Rows from block 6 of a small spectrogram enhancement model, named by matrix and row number. Rows with one number belong to one channel. Each number is 500 + 50 x the weight over its row's rms, rounded and kept within 0 to 999. All counts start at 0. Numbers have three digits each.
After each channel's rows are labels from the 100 clips, of 14976, where the channel reaches its highest value: "strongest on" is what is common among them. Only what is clearly more common there than usual is listed. The data: tunes sung on syllables by a formant synthesiser.
# convs0: first 3x3 conv (model.decb.0.0.convs.0.weight, 96x192x3x3, each kernel summed), inputs 0-95
# convs1: second 3x3 conv (model.decb.0.0.convs.1.weight, 96x96x3x3, transposed, each kernel summed), outputs 0-95

convs0.52:383521466517483512508486640510511514565498472550536513535455503499515501531501571509394442393534481441507523532537654543444509519533455430540529513423512494507594530498436557488505525537503504507510578516487519508510485510515528585513557359496528533527494531503516483527542531598497510531
convs1.52:462481480482592512498519505557497425510462514534485538420499497523472442483495551505446520515526561425520372543584452518477496527445492558463714591478510535529504535510507442512550472435490500497599561428428469493529535578549438536522494490363516562550520510519506567427518499483525536527
strongest on: consonant: none

convs0.53:640569661514517525557501494512541540544544541432542505514539501401490542481509354551549407500486513491481524480494547481403562497491554522501483482492507509453428492352525515558504472490543531526519511442463500504539495549543513556463531456512501418508511507366474542525507516511575519494
convs1.53:490517504472478508489483537547447447456537480486458578453520465486401563542543481549421546545490503449559477452443467492544537498568568552465492427446591544488497423511474338445480482570476500490632528394476540509379509470505520460489403470481421469417576458446483513502490523534480499566
strongest on: pink noise

convs0.94:521426527507469546533503419519571551505510519507522510479478498462504609581502476559553468566198533506489541425480469497544552495503514518556518491510508439535390500514506521496518495487521548476506396454527508510557530562539529527439624533512494482512521499597490525520497534400517489518
convs1.94:497556454498472569484548622495485528452461475465482542459495397474432456592514509522485502466503457551491501503515544578479510490511488542359514420442579561462541547499499336563530569523547438577557542486491546494398495508498531507528502544577475473465513568606515509513427488479451435434
strongest on: consonant: /t/

convs0.90:445458486513354494505506409535517503497494533493508485511468472546489582229474450606554467512469492460471501383470490565468517481549485500519466499442531477482541473531566456501523498446485514431498454427425488468519482528503504495393526464490506648484458501448394406496509510458258565491
convs1.90:485584408463487508490481509502512431488509476497489465523479503510528512572490625504674540484602452505489465521465501326494484484512538397377466467505519505543486435554500589509523487484503493470445464500507450411423586481521515493519471378505545472424502490472490459532548496489439493533
strongest on: clipping

convs0.91:530510533519497548568507505532583539541509540430556525491479518509484616450521397496495457504500550466534567502534518505513594503484520518501514505522471458435481586522527497518541527507493560414506343489524517521599498504564542611362552493506518532529542476564535510510535599504566493559
convs1.91:518470534529510488502522462506389477500456495420451520532492264502477486522450437530492534510541503447486605479354442519508486497536529538473371481573492564512486478525526481537509508521541449500518531472489534495427474601502468472472488508394534535544460485605482509456411508531525502509
strongest on: deep voice; vowel: /æ/

convs0.15:527523546384502516535517301544552542537536582447540418531409526563472500458488432546559488504448514440519543480538510509513555523418502532524533526448528431561394517537568493495554547506496553477549498487499503433558538521538538526500543503524469588524531507484511532535483560308543507523
convs1.15:466428510505520555412469473485495522535491560509474481439492491600672530540479501607494446523503472517508490482439487339533458512539477432561452496501441514423429473587555525611551391504606483478445459495501526544525486465535527453500492490423498495436487465550465525503585494542519471508
strongest on: clipping

convs0.11:444494491435398454493546521528497485515501508480522507560499500501491580526491559544475547446509396507494536477525518457449501486470486468489522483480545461461484503492548468374529505521500494493481432493426509512499510488504471585498496512470493504497480494516457432491513515432611476495
convs1.11:422531494473513378455526520475408489531582513576432521511513486484488513563502428543511498574430515537575547351450441499521502493552449559503420494492508515430500509520476469527476494643580443490518476481550468560551519538538512489476329440490500418449495512519492495504447500535500423560
strongest on: child-like voice

convs0.3:606495551499520555525525614519539513509506590464536500532493504621496500489484483535510455480511482460417587487612554510448540496497536471547579490448524500514540509555497508486523499499538539505503494464506521499544531514528513551518527524514418481520532492558495521521479545530507580511
convs1.3:405503493498468493431533515521426507457515450470481437489597462443462512472510407519539563504546504481582524464511520504535482582486488593511524481543545535527605371497500482448530499556534477543499521500522480456478468543549382492501629496411515585476513474510504475465296462524523514496
strongest on: pink noise; vowel: /o/

convs0.1:528572512325499509530508447406535530560528503504523454608531475566364420506466503543585500516489413446405498485487552491463538468508386513481526499445450510496523486512472516432410500458493542546511464504491502465541494509530518501471497503501446546509519515501461513515456475462417484503
convs1.1:483493492540505523456335565509591531478548588498567492497513485656734471503505536450439481509468467494530498484500499512501502499444539477578484514500491572493493518511492562469457458522457526494510527510451537438518474518613480529499540484487494494481514508489526523498645499529575553518
strongest on: clipping; consonant: /ʃ/

convs0.17:386481484465517507521501540533537533539506618514507517548344508474486539445460480553482504546439494490541518469535561608483549501474460529516513516487542326519516511518497477330557567545518539515528443498437527516545483492523515580493547595509492581504529497475492528502521524440436514519
convs1.17:579463487479497487568515563494478544507503459489517493474487539512497584455534561508528484491489540518463579490465553595437445514453400532354492524499574595534491503513550403535498516461553533481475552518541395534518633482527573538522464498624472494539500527641454582527487511512485553441
strongest on: consonant: none

convs0.29:514452478498232465515511427478522512510494613370500502553351513546480547499489494499601554428476517505491514503444478336492534526579434566465533508496445399437454502563501488504509556515501528517617454533414528514530499422522480503384512473531505507543512534476527487516513502448517463506
convs1.29:521485547554509525484469403489506525493502507525518444491515485546496624507606515550586491503550637464437492493448538373511498495498459446564551376532445488527489503493479499386523506510527606481470487523509493520493488340513606473519537540461500506556491484564505604489505467539488538425
strongest on: child-like voice

convs0.77:455515454373553512494497492517510490478537534352492486459517490526457513444473490499478429561451257464521488481502494525534501482435455564490478518485506508513537529503531507400523524461469498445497479492483457495514471537500503536477500493507503477483508480293493523490488516445424429519
convs1.77:459516474428518563503436516352489483479459484536478529449496520499534499540473470583446463503493450545467484348505481474433486497612491382470471383496493476483506454520532430487508506448538440452417558472505479501509473514550518478501453419546491423495506451445437515675495510576506480460
strongest on: child-like voice

convs0.38:486458503304506536504544464583498499521471499520503496539488492534590491565516521524467560508484454546593524514494517465531490474304517501582511584472545526586510495501531700486616498469501504495535491476489503482499495498501526481473534626511491499507540480502496511502491580455512491551
convs1.38:518506518381588486499568433528496493469623525494526516497502508482499491500538557378457498464480581437585444509489475498546515497300458547499504607471556462508548516471436505495458508592422523525520507393509510470461477511501564502501502511647516533526481456431512501443497495467503502536
strongest on: pink noise

convs0.49:507534523455417554563520402478574536509515658518535460531473503482497421427498470564522461497530504377497553417540592494474589482473529498517492612483524500504434474509492462475479589397472582512512565460381496414579501436527537477500533508516365725500531497504461561572484510475518628514
convs1.49:498440503502542523319499510547548502500417504487430478474438465577645511497446517574474447475503485545498453372502479505661532539479485499498512476526497464537482482558508563496575402484573493427460491496443537505508491510487534497525494507492520513513501497481531485458648488618523506512
strongest on: clipping

convs0.72:503511584533465474561473523460577560520514421484529477518499523486430492529403430434466486487471493513482503486520466503456561502521509513509472486487466480485565407600486457447508444484519584499506546493497447498585507524556506349476528455571512458503478483513469500524487402533439556412
convs1.72:596489475574430477534437583517490444538523367514503452522568516516531592466481545579507432455538412480525501471558583523516508437496550404520634572524545572464544535485522518525480523523549446502463569556479481511551461512532400552506459545381476513568511473432484551513476485530556460469
strongest on: consonant: none

convs0.21:424512482434499504525516494516530522483502565414525504502462513511510491314498536510430494523459421509544519525491499410473522541577426540469566513467378500354408523512542491472507539541487521605497424527306556499529522313523510499522505491502526479545492491378549499510510521483414373500
convs1.21:514516499530508506390491508478508514505434598479483414507442400497401483471547455556502452518510507467568476496499410494482506487603477350518491490510504517502409508533437605457664463495491574494510517472490508546545447478500514488498357481484458479507514517454482506535540486476501581616
strongest on: quiet level

convs0.93:498508442505569530488456571487452456452441612463474395577510509421544397445377502448444490515473446468464509492559729491468462561471460487485616511416479415496475508514541358457408433659516458474492412544500485491456499498455471567449477515481500251561501541504500516392513506560505461489
convs1.93:417599516505572434435563496471433438526497534543536459472351507394479525481500466494533492500469565483495453459524458559500447507482457495485547527593488519535466537582490553485481518538487473494470525426508463570522490635530554613444543488376592493444515488497407504494497499484393506530
strongest on: quiet level

convs0.26:489497523495433527641534523623607574557606528550564527517411621463638497525539498521542589562528461476563581537542623503502596518528550479494531503500554493527493582479616366502613573495492588520521519490487378503583579525559532518552605492518467504534560491507506608519534614534523516568
convs1.26:461516374509478575498490483546528481456460519505536476495471609471542481540511478512476552437459470512534420484556608484488477437517505452497516507519534553482472385505497499643507426496515492420403516450471607478596515614644524494471476532497536604549467528539441469480486525510519469513
strongest on: pink noise

convs0.76:506584475540439476472510505545477489517433504543518532533474462451502471515502518546433485435522505487505496499507423576498486485555435444499485510554467491451439514473460539490536569498487479469387523511488499496474432427499497467506528391481492535485465526504488531529505532552474456512
convs1.76:455505543394454436494553582575517488521480472493485590456529470487464483484564503503378463470538468472442468480541417556510484528426446543386680545476436514522500368502411474484521542481497535519514459490490423552479457500520521526551541532445524478381516528525500466503498416483551473502
strongest on: consonant: /t/

convs0.83:491495496457478481497471439456499499483474504434501479491504494501400485369464435493502424485505477507440504473488365500501483472497464480465492473495467479474477474470496479489461568503491480485497462485501493481483497498498498442388501451492494529498495496467479491500498479501485494486
convs1.83:505469487561498491482451578469487473484522500639461418505533404499482540566494616576498468484499489540423451480483496347506505500485434434485487494507401593460488473519533578614580489521656479481383498542516480510534474559558504510470515542501490489462493546529442472515492475550470487479
strongest on: thin (high-pass)

convs0.23:511529506498483545538528458501520518515521523503509386498526493552494481531251522649508484489451526404341501485539509479541528483454508477534479425523556478487445470502573498485502513489478524423499591480484500489528495519526525493477527472501459554498501497507461506514488532419515509505
convs1.23:402457524495513521438556515504570460448495407533541449470453471492565524501505532473560456464547495528467500377506505487527552488410457466394546555504462487504595437497512514507481447478480565499526509450432528500485547560476488484675502553576509526433468588439482357485560518535442449534
strongest on: thin (high-pass); pink noise; white noise

convs0.89:490500504375373497522495477457526525512489536511522429525572461588516491539478528517493427506530466513515509437633582521500540443499511505560469501490669497583508501526563465455483605440510539516525488458508414509531498532509506510536524497523494643470488497521501489560498503422553528493
convs1.89:581498528511500481451515495680490470447464408508492482495473468424485490454528472585476523458444480502521534506511560529579517455524505515484539448505536525463521527501510493540582495407659480407496524463475537531506608598422508479437487461577403584457512483486441487518483403496569512494
strongest on: thin (high-pass)

convs0.88:469459472520506470505518457544506519495514417496505501483497507515508482614543415507629359590489511499459493504573506477389511505580572236502484432480402506474359494503509497456496490496459528521464554469447470507508514503512509502474500451517501504500448478513464476514473492493500519479
convs1.88:485655501498500531487495541531499566419510476405477521494461427492441527491522492459454521471471607497537540530551527534525510499495476438488571475522548507523536516508475484524544492565498518522522596459487511480531542524468506456506500768534519558495532595392535473431493471437482496501
strongest on: child-like voice

convs0.20:493467427475452566540510466472587536486548470399574475427489534486497511337505415563482452462389459466468569485502423405481603530466492425527472502504498513487398513518581522510494518495479592493487445500452569419590592451534549413348556421506499423531500489466505477536470529495372424521
convs1.20:548438510522504463426430509439500511534494399640512495501448490468389583486516555611510521581522483499492483453504463476505544485557513362500465490574511508515461457520514687506512395503476524381414511493497479539557519513457504492547490512451457555497514473529493567497495495506460566476
strongest on: pink noise

convs0.8:363534521491552519504483502495494495509504475615515510504534496353532504514511575489327383459542486503491514513502504423508529496463495472525498545480454523416501537447514506402482507507463521610459505502483499459508517386499507486553532467503576527497494483478522516550502483494498445520
convs1.8:581455508557568465529507509681543475466495481461489531618506518480331433485441593485494498436470524556483441488494542556509494512437453598404582530502522494502518489512530488475511502419513585513568467587468421441471491461510462562582519458587495524511446515481499505501495494517512474475
strongest on: deep voice; vowel: /o/

convs0.56:558537495476598541483441580456458462504433611481473418602492517472529435458373542473431514550501448477443510479528740513490448564466462495463616510447460371479570490499514404482399485660531451483497367541500498499449471511469485574418509539480499297593497574499494536433529498551488498480
convs1.56:410617498460554468442559502468458446509499557589571499481376493421481540483496487461541493505447584481453481462484418580498469466495445499481508529548499537537456534593494520499461516525477460480485563428515460576524497617570581603423561541420586517471507502517412531495493502494400509521
strongest on: quiet level

convs0.75:475491542503551547553480567480548564539532507494549540593500566490510485565537430568425463485533202481500533505479518432506559508526491447466507514410350491393612510549542500477494444529503561517494346485437505511566507468531509510573528372534514450537518499509514526587503483529431511513
convs1.75:503530466484495510507433529530471565422494484469512488494571493501461505568501487512446540503483539477527552488491557533501508515522748312589514513509494521525505490502484436480491503516461486510567545479510535430455349472613433481443556410497477485528522530479503537497483495502522534518
strongest on: quiet level; deep voice

convs0.25:503546544515484536621506485501655602554559488507623469458425548478493500388500442483498494507449478450499611484463499516497655505502472473520513503501495485501475514460511493502522525504517655499542456447496515519657537505598625479474624462572411482526559515469475533589482597546450471575
convs1.25:495466490445468532347351559502531548483483471656503483474503488489477502511509505500499534494525495500459474468535513523540577432496517323521516530535501518473500490462513513526515417512503488452461544518493524499659484455553501510501521545407474554623511520513456502495497488620446500459
strongest on: pink noise